config.yaml
model: "multi-label image tagger"
dataset: "single toy objects rendered from many sides on busy backdrops"
train_examples: 203450
image_size: 32
crop_scale_min: 0.8
horizontal_flip: true
arch: "vit"
norm: "layernorm_no_bias"
norm_position: "pre"
activation: "geglu"
mlp_ratio: 4
head_dim: 32
fused_qkv: false
bias: "all"
qk_norm: true
parallel_block: false
inner_norm: false
patch_size: [4, 4]
conv_stem: true
layers: 8
width: 128
positions: "sincos"
pooling: "mean"
num_labels: 52
init: "trunc_normal_002"
residual_init: "none"
optimizer: "adamw"
lr: 0.003
beta1: 0.9
beta2: 0.99
eps: 1e-08
grad_clip: 5.0
steps: 15800
batch_size: 512
epochs: 39.8
lr_schedule: "linear"
final_lr_fraction: 0.1
warmup_steps: 790
weight_decay: 0.0
Rows from block 3 of a small multi-label image tagger, named by matrix and row number. Rows with one number belong to one neuron. Each number is 200 + 40 x the weight over its row's rms, rounded and kept within 0 to 999. All counts start at 0.
After each neuron's rows are labels from the 100 images, of 14848, where the neuron reaches its largest size: "strongest on" is what is common among them. Only what is clearly more common there than usual is listed. The data: single toy objects rendered from many sides on busy backdrops.
# gate: MLP gate (model.blocks.3.mlp.gate.weight, 512x128), inputs 0-127
# fc1: MLP up (model.blocks.3.mlp.fc1.weight, 512x128), inputs 0-127
# fc2: MLP down (model.blocks.3.mlp.fc2.weight, 128x512, transposed), outputs 0-127

gate.267,181,204,223,186,236,266,195,199,190,276,257,270,189,164,206,198,136,150,207,178,207,186,197,243,145,190,256,225,211,174,215,240,223,252,236,231,129,134,200,218,225,158,241,215,187,164,124,247,151,194,218,209,259,172,204,226,114,184,174,189,223,83,197,208,210,180,216,273,167,225,210,150,174,244,208,273,201,278,107,263,220,236,158,206,272,224,231,162,244,227,172,225,253,255,227,227,204,185,263,187,175,206,180,199,226,176,137,187,189,126,240,199,236,211,164,149,168,207,213,216,157,213,159,158,157,151,213,104
fc1.267,186,210,240,209,243,176,191,169,184,172,226,281,187,179,218,246,193,197,153,214,199,181,201,209,151,180,228,251,237,158,237,205,211,335,239,224,255,160,182,196,259,189,125,160,175,217,173,212,187,144,171,235,189,213,126,235,189,218,204,205,200,112,232,127,143,192,239,226,192,230,157,188,128,204,127,219,232,258,197,173,130,251,138,239,210,151,214,268,249,218,120,180,174,204,159,175,198,204,164,264,123,207,144,232,230,282,154,239,201,148,204,174,235,220,237,179,179,226,180,260,236,214,201,192,284,263,216,225
fc2.267,187,127,193,232,154,201,210,205,144,147,186,195,156,221,176,232,227,194,239,189,267,227,179,225,269,204,207,127,193,227,223,154,156,185,175,160,212,220,153,228,138,217,206,168,222,238,246,330,188,238,215,157,154,178,200,241,200,171,250,220,179,167,183,177,252,200,174,180,150,226,255,159,188,202,217,219,211,145,259,144,120,186,216,212,139,148,229,190,207,225,183,163,173,135,176,214,233,283,225,223,180,172,201,149,247,199,244,214,149,173,259,165,304,215,272,244,256,293,193,233,233,142,172,197,266,166,256,174
strongest on: from below; flower

gate.468,144,191,195,200,232,226,273,194,234,269,175,210,227,233,172,231,206,252,163,171,136,159,231,193,175,170,210,228,218,121,130,210,195,223,260,222,196,159,226,153,280,91,286,166,226,162,235,193,170,219,220,149,172,139,176,195,228,173,237,254,187,116,198,107,207,240,268,250,205,239,257,148,184,162,242,178,208,179,215,163,265,236,212,203,197,276,240,188,202,221,193,231,232,219,192,214,209,200,215,229,142,204,166,220,230,147,154,176,233,227,175,203,202,210,225,122,229,227,215,300,231,180,212,170,157,103,156,183
fc1.468,138,217,178,184,234,145,249,156,238,229,185,213,253,135,273,176,152,188,193,261,242,267,233,205,153,200,158,252,283,216,230,257,225,203,140,153,224,162,168,169,211,267,222,210,176,157,139,257,224,144,249,238,183,234,148,169,159,141,111,142,254,175,192,216,178,150,204,188,261,236,204,182,234,135,206,224,300,199,168,275,217,199,161,229,211,202,188,255,205,187,195,174,214,191,253,220,173,157,114,266,244,250,194,150,205,189,232,241,182,212,176,213,244,212,168,200,141,212,211,189,157,218,185,187,183,187,189,103
fc2.468,170,175,153,258,206,252,240,177,264,195,170,159,198,268,147,192,234,230,196,235,197,184,194,257,187,244,198,196,197,201,214,203,196,190,178,279,143,166,254,136,159,168,227,183,171,228,229,149,176,194,245,188,164,228,170,146,206,263,130,183,139,139,147,164,229,182,208,182,187,148,162,250,140,163,172,140,259,143,142,143,203,174,235,205,200,263,230,200,248,261,179,185,216,188,225,218,139,267,271,276,230,169,195,253,259,233,205,220,163,184,214,147,263,159,105,251,253,191,254,167,190,272,195,167,186,204,164,236
strongest on: from below; trophy

gate.192,162,174,163,218,187,233,209,171,159,228,215,145,254,173,179,211,263,189,185,221,217,239,262,160,215,206,212,158,249,155,196,216,221,248,281,220,192,230,138,146,223,186,254,175,244,293,146,240,171,186,185,249,140,170,182,76,217,224,152,177,129,122,252,209,251,201,169,142,268,221,179,195,136,252,226,190,249,199,282,164,156,274,218,205,190,190,284,166,215,191,208,188,189,190,222,282,162,173,202,88,188,178,241,185,240,211,145,177,234,150,163,218,204,180,231,176,153,198,174,227,190,203,227,226,171,167,218,217
fc1.192,278,234,133,151,261,192,187,238,218,160,171,249,288,193,183,211,208,267,257,183,232,222,173,241,237,245,170,267,120,251,181,133,215,157,178,216,217,221,183,281,197,203,140,205,130,175,265,182,152,182,199,232,160,162,177,261,193,159,237,228,196,196,205,104,181,224,139,192,210,226,167,205,157,200,221,121,156,197,183,231,213,137,193,196,276,240,157,197,160,186,216,143,132,181,190,234,163,253,179,242,247,225,162,217,180,216,226,231,273,291,228,194,162,200,154,253,209,199,227,202,207,153,187,280,206,165,197,234
fc2.192,180,189,116,227,157,204,199,162,214,256,166,228,122,211,266,225,228,199,203,193,196,122,226,217,192,194,282,128,217,186,226,270,187,254,221,164,182,160,175,153,202,176,288,246,194,280,165,257,183,219,148,197,165,250,212,162,225,213,164,211,175,213,151,241,253,264,204,183,178,180,156,212,195,240,277,202,207,268,239,221,196,218,210,197,305,179,223,198,162,240,235,154,165,163,222,102,142,135,207,179,212,220,262,178,235,176,216,111,176,215,195,206,216,235,191,218,190,170,193,210,103,247,187,226,201,119,200,155
strongest on: bottle

gate.344,214,235,179,180,178,205,159,244,135,203,210,146,162,258,194,161,250,214,237,193,265,235,188,235,196,237,191,145,199,159,163,252,216,170,209,236,259,246,185,160,273,199,224,199,222,218,144,267,191,245,128,232,237,174,106,112,182,148,169,137,149,138,239,111,256,178,147,207,248,211,162,204,176,267,243,191,214,226,178,172,246,263,264,158,258,229,204,211,177,222,156,157,156,191,233,247,249,220,201,229,161,234,241,179,194,172,230,161,242,167,244,120,165,162,196,255,213,184,235,193,141,250,142,181,193,196,158,170
fc1.344,250,187,107,205,223,194,209,149,152,215,264,197,235,247,202,240,211,258,165,228,181,215,186,193,220,143,249,177,214,155,179,216,212,178,247,184,178,176,123,195,187,244,293,262,249,236,216,206,142,226,189,143,249,148,247,224,263,285,250,181,236,193,178,162,235,169,196,187,175,181,194,128,138,226,220,251,193,201,157,207,217,246,228,119,158,194,170,186,235,149,216,128,182,224,120,189,259,249,207,112,204,193,234,134,189,280,229,174,193,240,213,224,190,121,209,171,166,168,205,246,204,273,219,253,155,188,199,240
fc2.344,182,202,221,184,243,208,177,253,227,181,200,244,197,181,216,196,186,203,178,285,236,198,196,230,153,151,251,127,205,254,269,191,271,236,59,131,173,164,217,184,195,236,244,255,176,241,175,210,223,142,192,196,154,330,195,261,210,230,164,213,177,197,144,226,197,200,244,147,213,285,173,174,166,231,201,98,214,187,257,177,184,192,172,236,140,139,222,194,153,162,239,121,146,180,198,160,214,215,186,228,217,226,230,136,179,186,161,211,181,220,199,243,217,236,212,172,183,185,230,183,209,244,294,170,199,242,223,220
strongest on: from above; barrel

gate.11,174,267,198,223,219,224,249,148,199,234,165,158,245,151,258,256,208,150,199,255,194,287,192,236,170,188,238,188,188,171,178,202,275,204,184,212,147,194,157,175,196,208,148,277,144,227,199,212,223,178,227,238,285,126,164,184,207,210,206,189,221,139,191,149,181,198,119,189,177,145,235,180,192,96,244,199,170,201,267,201,268,148,199,230,195,210,102,226,240,211,229,192,169,208,146,203,283,267,189,202,209,209,225,140,259,239,203,245,222,225,152,267,194,235,125,224,221,184,230,104,207,197,188,170,171,220,145,179
fc1.11,95,152,196,246,216,175,264,162,172,268,208,212,216,132,227,192,294,168,278,184,186,247,169,178,218,268,196,187,214,214,242,225,204,157,119,189,126,205,234,186,198,155,149,194,149,211,214,190,205,135,196,224,209,171,225,219,236,181,166,213,212,131,249,196,285,258,177,140,207,187,231,176,262,204,166,199,165,124,231,174,249,217,180,226,154,175,161,161,271,167,244,255,252,235,193,247,276,202,219,247,173,230,235,160,221,229,189,172,186,209,180,234,172,210,116,149,160,97,210,221,185,165,230,234,186,211,150,193
fc2.11,251,261,220,189,181,163,186,197,222,184,159,177,222,171,248,226,142,178,225,196,210,211,258,203,174,182,170,207,210,195,158,208,167,232,267,286,256,207,118,187,236,236,247,197,252,179,210,248,218,172,180,185,156,109,190,210,216,219,174,312,254,201,167,208,117,137,224,200,184,145,219,163,174,211,125,153,246,184,234,206,232,152,208,154,230,148,257,213,169,207,206,213,164,216,152,166,149,72,205,242,193,239,259,184,196,174,261,256,190,159,233,226,176,255,290,138,244,204,213,217,197,241,155,149,197,250,238,201
strongest on: from above

gate.94,187,206,252,262,225,210,222,104,255,230,157,199,198,195,214,260,221,179,157,167,201,167,222,187,227,167,166,245,215,154,160,238,236,190,223,180,171,214,169,182,171,171,237,201,179,219,200,185,253,223,217,190,203,118,137,194,230,200,226,212,194,242,118,220,183,224,227,223,200,219,259,230,130,129,186,212,205,230,230,225,227,178,167,259,219,186,195,157,244,175,202,252,217,258,138,219,209,223,141,85,237,178,224,218,242,215,182,120,194,150,194,183,278,47,215,147,262,189,160,251,176,107,207,255,174,162,194,222
fc1.94,185,211,217,248,170,204,214,205,206,144,241,242,166,210,242,166,241,214,242,152,195,187,179,167,240,179,282,242,176,164,256,187,193,140,190,198,200,192,176,143,263,119,225,136,219,208,155,263,221,178,161,165,215,119,231,200,152,182,230,273,266,198,212,191,124,276,197,161,218,139,237,143,269,178,221,221,209,209,257,226,190,298,233,223,193,212,266,282,206,239,168,130,214,106,246,175,170,182,217,182,179,160,168,234,190,214,169,174,188,230,181,116,152,234,211,228,229,166,249,193,155,255,156,197,243,149,231,227
fc2.94,197,189,250,194,241,202,165,142,245,217,168,139,194,185,265,223,229,168,176,240,192,163,182,185,217,210,272,199,199,204,132,223,228,192,193,169,210,212,251,183,234,193,197,235,108,226,252,169,176,160,265,285,184,258,230,175,146,270,167,231,192,185,180,256,193,190,203,195,160,257,213,164,166,144,173,184,129,241,135,149,230,209,223,224,283,180,228,157,139,243,254,103,227,192,247,213,186,208,243,205,186,221,96,165,246,286,145,183,214,235,226,185,181,191,163,209,255,238,212,116,213,180,209,276,196,189,124,201
strongest on: trophy

gate.57,175,206,186,197,188,183,180,130,287,225,187,163,219,243,221,207,170,254,135,193,207,297,244,247,234,182,197,163,198,258,253,168,244,226,195,185,188,121,207,259,132,171,197,201,206,127,216,240,183,234,140,231,262,170,158,213,167,190,172,254,168,208,136,210,166,164,206,188,170,161,220,141,254,115,202,209,225,145,195,237,207,251,181,228,113,227,231,156,167,247,252,159,200,158,210,181,220,206,195,223,152,161,223,188,194,245,320,231,212,127,199,181,220,223,202,116,252,173,249,183,153,204,220,258,169,189,278,216
fc1.57,188,181,216,221,210,255,172,208,227,200,192,264,178,203,180,200,213,144,222,171,199,147,170,178,226,182,176,201,237,177,208,216,182,191,153,212,159,247,196,179,291,192,207,227,207,172,168,225,251,217,249,158,242,245,249,195,195,185,237,223,309,155,213,186,234,198,186,220,283,203,144,130,255,185,208,234,198,182,250,226,211,38,212,226,241,276,120,176,217,171,154,148,212,193,141,153,183,171,186,133,249,204,189,221,158,154,177,242,240,269,235,234,182,197,262,229,185,212,171,255,233,182,185,172,290,118,134,194
fc2.57,224,186,185,166,194,192,201,212,213,209,201,243,126,255,192,177,273,110,175,136,182,217,238,173,258,220,146,171,163,192,200,220,226,111,225,218,203,274,224,181,157,195,240,211,221,203,216,138,234,182,181,220,210,266,259,168,138,183,90,200,271,226,202,186,192,179,192,103,218,233,188,193,184,178,159,276,269,256,159,216,165,269,245,246,206,176,246,254,225,255,227,186,196,216,180,201,247,232,145,217,216,197,225,178,207,217,219,149,165,270,182,170,259,134,170,194,180,181,267,203,192,245,242,106,203,180,124,167
strongest on: trophy

gate.355,223,169,183,211,183,196,189,226,222,266,208,131,199,276,155,199,167,254,146,180,101,250,242,222,186,269,161,101,188,166,180,265,202,202,188,236,156,106,237,171,227,168,159,217,203,159,308,194,181,182,200,205,234,176,151,160,224,220,181,180,126,197,125,141,260,135,246,276,246,208,246,178,151,229,249,223,182,229,245,184,251,163,178,210,139,235,196,160,163,196,214,222,250,224,214,245,194,261,119,202,169,168,231,198,222,222,190,176,253,186,211,146,197,211,245,176,209,171,197,267,160,211,209,224,167,218,212,133
fc1.355,142,186,181,272,108,224,180,204,261,210,253,221,247,227,206,154,216,201,237,191,215,182,226,144,224,223,215,189,236,231,169,212,184,170,176,199,193,196,235,183,188,224,233,198,164,188,175,217,158,198,223,231,184,246,201,193,144,198,216,188,146,144,261,104,205,182,261,105,243,272,131,156,199,195,282,193,223,221,249,113,173,243,253,207,275,205,231,236,141,262,236,160,241,204,219,173,160,153,163,166,226,183,145,272,266,230,213,105,183,211,301,173,131,211,183,186,235,221,260,176,205,228,227,171,200,172,167,179
fc2.355,197,268,184,176,155,256,210,121,135,230,138,202,235,192,240,212,212,309,232,222,145,238,188,273,150,190,194,149,169,181,228,177,209,254,168,229,194,145,290,147,212,238,143,209,124,205,233,237,227,294,183,217,248,191,156,189,229,186,161,197,200,222,310,228,207,203,207,178,192,160,242,179,255,236,230,167,292,204,145,177,183,178,174,190,174,176,219,163,216,238,168,175,160,172,131,102,211,181,246,218,175,186,213,214,231,180,196,188,172,213,162,229,186,150,198,236,210,121,219,213,172,237,138,175,175,220,227,279
strongest on: trophy

gate.477,174,275,218,163,161,206,213,195,188,240,171,194,162,195,175,215,151,245,184,178,216,182,162,173,173,225,181,165,184,198,113,216,190,142,208,230,156,160,265,193,258,159,222,179,184,226,171,176,204,183,153,159,233,162,210,185,90,112,170,249,220,221,173,181,206,130,210,192,215,180,139,201,201,239,230,169,206,222,251,334,261,189,166,232,187,225,174,126,215,223,206,249,241,178,245,307,184,176,295,161,192,269,300,202,155,254,152,186,213,199,181,148,160,162,215,221,258,190,239,195,156,172,207,242,192,176,213,244
fc1.477,155,199,132,165,219,186,299,266,193,231,199,198,259,209,201,215,226,181,155,194,193,181,278,231,219,212,201,180,199,209,201,215,166,238,138,214,251,241,165,268,256,232,124,157,167,255,229,170,216,157,174,187,190,178,229,137,201,211,196,203,228,203,232,164,165,240,209,212,263,170,186,218,195,211,231,138,249,183,167,178,212,227,227,202,262,210,216,151,209,204,183,160,173,200,142,170,207,185,219,92,154,228,214,267,184,152,149,230,310,162,173,185,165,219,292,217,204,193,220,243,127,79,196,253,302,182,200,192
fc2.477,235,227,301,210,216,162,204,168,205,156,151,117,197,221,216,189,237,178,160,134,198,189,168,191,296,204,205,229,221,190,164,177,227,208,236,175,231,172,156,256,172,239,181,177,167,152,245,133,180,214,256,251,127,150,128,120,199,203,215,168,224,183,238,155,149,193,194,207,186,220,243,256,293,164,182,213,229,181,191,184,137,208,206,142,178,298,188,229,160,206,203,244,124,230,204,232,169,225,181,242,182,195,158,288,197,214,226,163,230,178,266,212,288,198,202,245,281,255,178,168,207,223,151,155,186,190,179,264
strongest on: from above

gate.256,261,249,227,115,165,199,207,177,188,213,165,161,198,243,173,132,154,182,216,229,128,108,198,242,125,207,204,182,190,210,186,229,219,273,248,283,214,148,271,153,188,173,184,147,203,185,221,251,219,175,227,260,274,164,146,157,224,230,217,160,188,228,147,253,172,148,209,282,158,128,210,247,224,171,197,222,177,192,185,244,189,185,134,246,163,283,223,172,145,230,241,233,204,231,251,148,224,201,180,249,159,181,217,190,146,157,168,194,155,135,201,200,244,173,228,217,256,229,158,196,196,207,154,204,194,182,149,115
fc1.256,109,205,219,246,204,201,183,150,210,205,233,188,188,194,150,205,223,210,170,116,258,259,152,194,252,183,175,170,255,220,141,179,181,151,160,186,170,177,209,218,244,320,240,226,213,227,225,208,178,225,202,198,251,193,259,164,205,158,225,167,198,218,241,227,236,261,211,194,174,200,162,207,238,180,167,232,198,191,202,186,199,191,178,159,301,214,265,231,195,199,170,173,245,219,205,124,199,174,184,255,205,260,265,257,205,248,272,148,224,142,201,280,220,127,198,204,108,110,150,173,179,203,137,281,160,156,231,216
fc2.256,216,185,133,136,219,165,275,192,226,220,186,138,168,267,167,205,252,168,162,209,142,183,197,187,226,185,198,246,161,168,201,250,204,220,215,193,209,268,210,229,128,145,198,164,215,197,290,233,190,161,191,180,198,251,191,180,148,260,160,217,139,121,262,258,235,181,261,179,192,209,186,125,193,212,155,246,272,276,192,165,266,176,208,202,232,165,268,162,191,267,144,186,188,199,191,159,214,224,205,273,222,147,203,207,283,165,112,241,201,208,170,220,186,187,187,190,181,259,230,197,90,164,224,226,196,163,230,239
strongest on: from below

gate.404,186,221,142,258,196,250,181,186,227,215,229,240,312,249,193,208,203,246,210,210,191,190,247,172,198,246,168,160,165,247,244,223,221,190,155,245,222,238,225,161,165,69,219,170,207,101,153,184,204,151,138,134,255,185,259,232,148,106,246,201,203,216,232,171,160,202,198,221,184,134,194,109,194,155,183,155,218,207,239,249,284,172,161,197,240,201,239,237,196,199,266,235,263,166,219,229,190,213,195,184,170,191,166,226,139,192,181,173,208,222,193,216,162,200,171,246,238,107,226,231,231,213,158,212,199,116,191,220
fc1.404,215,262,217,198,275,139,275,188,164,253,231,148,249,168,189,228,183,196,242,281,225,244,186,224,130,151,266,242,162,197,125,201,179,211,250,177,189,204,124,237,181,238,241,249,252,207,120,103,223,230,226,231,278,127,197,155,237,171,169,174,234,131,249,188,154,234,172,175,164,182,149,196,175,187,219,151,197,163,199,280,239,208,235,198,230,221,194,244,205,228,257,150,154,181,164,237,199,161,233,149,247,222,184,227,157,213,160,253,220,185,195,219,117,260,187,201,187,196,258,231,218,209,266,229,206,206,202,164
fc2.404,163,149,226,205,166,195,243,212,289,236,217,210,108,171,213,211,184,167,210,168,206,131,197,199,256,177,249,278,138,193,169,232,210,190,248,196,175,293,151,209,138,162,169,291,173,185,244,235,250,236,180,175,200,167,181,181,194,226,266,160,133,260,136,241,157,242,189,237,218,253,184,237,180,181,207,185,161,166,158,257,242,176,165,187,221,198,206,161,272,218,130,246,138,240,210,276,155,204,152,205,257,168,246,184,269,236,225,162,158,221,252,148,226,156,155,186,237,174,202,167,219,184,268,187,153,162,172,199
strongest on: from above

gate.130,182,166,162,233,226,130,221,178,166,274,185,154,182,237,210,156,221,205,223,191,234,207,250,262,165,222,186,187,183,218,212,232,228,166,203,232,226,229,231,189,260,200,209,132,143,168,182,197,249,150,124,158,192,160,179,68,181,203,113,218,169,184,176,170,227,146,198,263,254,246,261,202,228,128,212,185,231,235,154,231,180,259,218,224,172,189,271,214,160,197,245,202,171,201,265,194,297,176,249,187,200,219,283,182,147,235,135,156,177,258,184,107,239,172,187,225,161,218,237,200,195,263,210,192,266,200,180,157
fc1.130,279,217,146,213,193,226,192,199,140,227,172,197,121,169,230,260,263,227,268,257,250,203,119,150,164,211,221,233,215,152,160,148,202,247,284,212,150,157,153,169,256,227,256,161,193,212,159,264,174,232,133,173,223,88,148,190,229,164,205,155,316,173,190,169,206,282,195,152,217,199,190,186,219,206,279,183,264,144,231,229,205,216,226,204,197,191,235,174,239,176,205,185,177,204,157,152,234,220,225,178,166,200,195,224,195,253,263,210,156,219,143,222,156,221,230,208,154,183,263,187,152,194,187,181,153,218,224,225
fc2.130,221,164,220,243,225,227,187,287,277,162,257,197,223,191,233,216,253,127,143,245,181,159,163,186,213,173,139,172,181,200,230,209,247,286,157,169,187,218,188,226,137,221,127,204,139,159,203,199,137,110,125,141,238,173,185,244,187,188,245,178,195,281,156,179,241,166,217,200,207,224,133,201,200,181,205,203,250,215,171,189,236,239,238,287,184,169,180,175,185,187,315,196,210,201,208,161,259,218,167,174,196,205,169,229,233,186,180,273,162,198,147,181,245,252,261,252,226,167,160,247,224,175,255,167,185,171,137,238
strongest on: from above; umbrella

gate.120,237,194,117,112,199,227,237,208,140,235,176,203,215,269,203,226,199,209,196,278,200,268,210,221,286,286,198,209,200,225,136,212,280,132,187,175,101,184,193,232,173,246,182,194,223,176,148,185,114,234,236,239,174,130,184,188,225,137,183,172,192,235,221,140,141,190,204,155,197,235,190,189,208,256,251,211,176,146,144,202,298,166,199,156,215,206,143,162,223,178,219,198,193,186,213,261,208,276,194,187,174,249,193,173,181,214,171,244,251,206,181,181,146,198,163,209,206,157,162,282,125,255,156,214,215,223,193,224
fc1.120,218,199,200,228,194,206,134,268,184,194,194,156,239,163,186,165,179,181,187,176,211,233,251,219,287,191,180,189,218,185,246,168,223,200,213,222,229,230,204,252,171,132,236,218,213,240,168,262,185,160,142,217,215,232,121,159,262,147,244,307,159,123,224,256,209,160,127,117,177,153,248,192,219,264,198,151,193,208,261,130,179,186,231,241,198,227,190,252,134,146,249,197,185,186,171,211,188,202,198,186,171,208,191,134,256,247,200,288,252,200,223,230,215,190,271,191,116,254,192,150,162,193,160,212,140,149,239,230
fc2.120,194,180,181,157,211,219,213,169,187,260,178,188,159,156,237,194,239,289,129,254,237,80,185,202,169,212,198,213,178,220,174,205,161,208,131,253,169,264,288,203,255,153,170,236,196,214,264,219,227,276,199,191,185,169,186,170,228,213,208,255,182,206,257,148,177,221,218,199,173,222,295,257,229,193,207,119,211,136,183,156,273,142,139,180,197,253,219,201,179,218,230,144,130,161,197,171,191,233,201,250,194,187,225,225,199,191,171,98,251,202,244,175,184,158,240,251,215,196,114,195,232,227,273,188,237,227,188,211
strongest on: from above

gate.122,168,228,173,183,227,231,202,212,165,192,192,185,158,199,251,206,188,176,190,155,156,143,239,194,176,177,181,234,221,195,250,255,219,300,234,219,129,194,205,163,207,170,213,114,230,185,185,211,225,138,190,169,152,246,172,182,153,240,191,246,261,177,182,189,243,164,201,191,145,246,214,249,254,252,204,268,183,181,243,215,232,196,214,224,208,236,238,165,200,267,163,289,201,291,186,286,168,256,240,221,192,124,168,137,176,184,196,182,179,227,184,134,190,172,196,40,167,222,128,165,184,203,183,127,175,191,239,201
fc1.122,194,256,230,257,172,218,162,240,236,186,178,158,217,182,247,184,197,181,180,143,228,241,244,169,254,220,225,192,222,236,209,202,231,188,145,240,259,245,189,303,218,208,182,213,208,123,151,147,174,180,194,207,285,259,217,176,237,230,153,196,233,196,238,131,208,231,154,97,178,218,157,187,173,239,211,213,207,272,198,222,177,145,248,235,146,169,207,274,192,117,159,138,222,183,122,194,242,209,186,156,191,194,212,165,122,246,124,241,181,221,203,243,172,142,272,180,204,231,149,197,302,245,201,214,182,163,203,225
fc2.122,258,114,201,169,209,181,270,232,193,279,210,164,162,214,225,231,243,162,237,167,197,235,179,205,194,240,160,201,167,216,202,130,261,197,206,191,200,181,218,189,191,287,256,137,153,207,186,160,215,161,230,170,237,185,148,262,193,235,141,163,199,249,186,220,168,186,173,260,216,160,189,201,245,290,172,150,237,130,227,198,144,177,133,223,215,146,98,137,193,199,144,205,216,156,116,255,238,268,199,269,200,133,249,189,191,264,175,277,243,189,175,216,163,195,203,194,210,173,266,186,200,198,244,190,196,245,183,247
strongest on: from below; metallic

gate.407,228,218,130,167,169,147,203,196,192,290,193,140,239,198,187,116,174,212,247,199,268,197,217,194,247,235,180,162,137,175,208,215,252,237,182,195,183,230,221,216,189,182,221,250,88,198,135,174,243,215,166,232,222,205,205,167,211,265,188,175,143,177,220,121,230,161,171,236,181,182,189,193,207,133,287,179,203,190,195,250,175,259,220,267,216,199,183,217,223,215,229,177,260,220,191,183,295,321,160,191,181,128,170,209,185,172,254,136,183,148,232,159,173,202,192,230,216,235,197,105,153,228,234,217,199,246,127,183
fc1.407,101,182,187,213,174,199,238,167,279,185,237,228,214,177,171,199,215,239,230,153,222,199,216,202,231,188,256,114,190,214,193,235,198,114,176,158,91,195,213,225,183,262,226,211,279,166,203,195,204,201,200,242,188,208,189,253,180,93,178,198,147,185,158,252,266,220,145,160,149,282,158,166,192,114,235,242,224,173,171,278,177,226,197,154,131,276,292,181,224,248,194,231,232,232,222,232,240,215,190,264,195,185,162,218,178,199,152,182,198,250,117,183,172,214,211,181,198,215,206,246,175,165,183,246,245,176,203,177
fc2.407,290,235,226,247,193,209,152,207,150,190,220,139,181,234,181,187,215,253,203,219,222,218,233,189,247,203,254,225,155,152,212,194,316,256,218,220,202,194,192,155,210,199,216,297,138,178,245,192,228,233,215,244,299,216,186,65,233,201,193,269,197,179,215,117,160,243,188,235,167,207,197,160,213,224,174,223,198,190,98,135,169,190,222,195,185,159,204,227,158,191,164,185,229,155,199,202,189,197,193,152,147,209,134,249,195,238,226,179,140,145,171,146,216,227,175,195,233,218,214,160,232,186,239,266,185,98,215,236
strongest on: from above

gate.399,163,204,225,212,224,276,183,217,209,197,208,205,238,231,156,148,171,244,242,189,140,184,230,201,135,183,210,242,145,223,202,161,219,184,165,278,196,193,166,161,264,251,248,135,197,162,135,170,237,177,130,118,201,232,191,212,197,196,273,232,224,192,220,129,163,200,176,207,168,173,185,182,309,239,251,224,216,223,199,242,301,193,287,153,238,268,227,177,187,246,130,212,244,253,152,260,215,187,265,226,191,177,150,251,142,184,178,215,123,199,204,213,159,209,131,218,186,216,211,223,216,180,119,230,174,155,168,191
fc1.399,124,207,254,214,208,193,171,200,228,158,142,286,268,193,228,214,143,164,211,229,266,226,250,191,189,194,158,283,204,180,219,286,206,234,200,187,248,252,174,212,253,203,164,147,198,200,238,204,190,107,181,179,199,198,183,199,198,195,229,175,176,129,222,162,175,261,245,193,295,241,229,190,147,226,250,178,243,242,259,240,185,116,179,200,186,209,193,219,97,203,163,192,266,164,203,189,163,185,161,214,213,200,193,166,155,184,224,266,240,133,176,271,171,257,121,169,219,224,214,165,191,157,196,274,198,118,201,181
fc2.399,189,155,152,148,184,173,237,251,257,168,185,153,199,265,268,193,216,151,176,321,221,197,260,230,207,206,230,227,184,242,174,236,216,212,171,164,171,221,231,238,152,201,253,189,130,268,205,193,206,181,270,265,166,225,162,202,131,203,145,240,196,178,184,260,245,167,169,152,145,226,142,181,241,169,185,257,221,277,153,167,169,198,187,105,231,243,230,190,212,127,206,295,217,184,219,263,238,229,187,269,249,207,205,144,172,188,191,208,178,209,237,192,231,173,183,208,150,155,187,158,116,236,226,187,193,185,184,139
strongest on: from below

gate.286,187,150,184,162,201,154,208,191,258,222,201,215,132,252,139,196,273,128,276,153,231,206,161,232,224,191,255,184,178,193,156,157,254,253,184,218,189,138,228,225,239,186,216,179,174,188,227,175,153,317,98,142,148,206,188,194,212,212,167,135,148,206,189,164,146,158,242,235,188,219,220,182,205,130,210,179,225,207,247,216,169,215,248,200,267,236,250,182,282,194,229,220,279,260,206,154,258,203,265,254,214,189,213,247,197,133,193,149,164,162,251,232,190,178,160,161,247,213,167,218,176,224,153,267,157,184,196,188
fc1.286,151,176,153,208,207,226,211,182,205,177,240,178,170,151,294,261,218,245,169,203,199,183,184,226,110,185,168,191,230,168,140,255,171,205,183,160,221,220,176,261,287,257,157,208,294,150,201,243,250,148,209,162,215,205,200,219,188,134,228,254,227,156,245,219,237,178,177,154,180,227,286,241,189,174,236,230,275,153,217,195,263,185,146,225,190,174,120,162,172,277,221,151,179,206,201,192,250,204,193,163,159,268,161,189,206,140,228,205,190,214,149,193,222,212,196,198,244,256,218,105,148,157,222,180,209,135,280,183
fc2.286,217,270,181,172,169,246,131,198,199,204,234,157,218,234,229,129,155,190,213,201,124,228,230,149,198,184,225,231,251,199,158,136,296,236,118,215,155,210,157,250,156,222,244,190,208,162,213,185,216,164,222,212,158,199,194,164,162,252,165,208,181,150,206,157,318,214,200,243,164,190,260,185,197,201,189,157,173,216,236,255,184,302,228,240,223,247,215,143,204,169,208,293,189,182,164,194,190,232,146,188,159,167,130,192,267,239,226,177,210,230,210,160,223,206,215,233,246,190,184,71,243,185,211,171,162,227,257,158
strongest on: from below; boat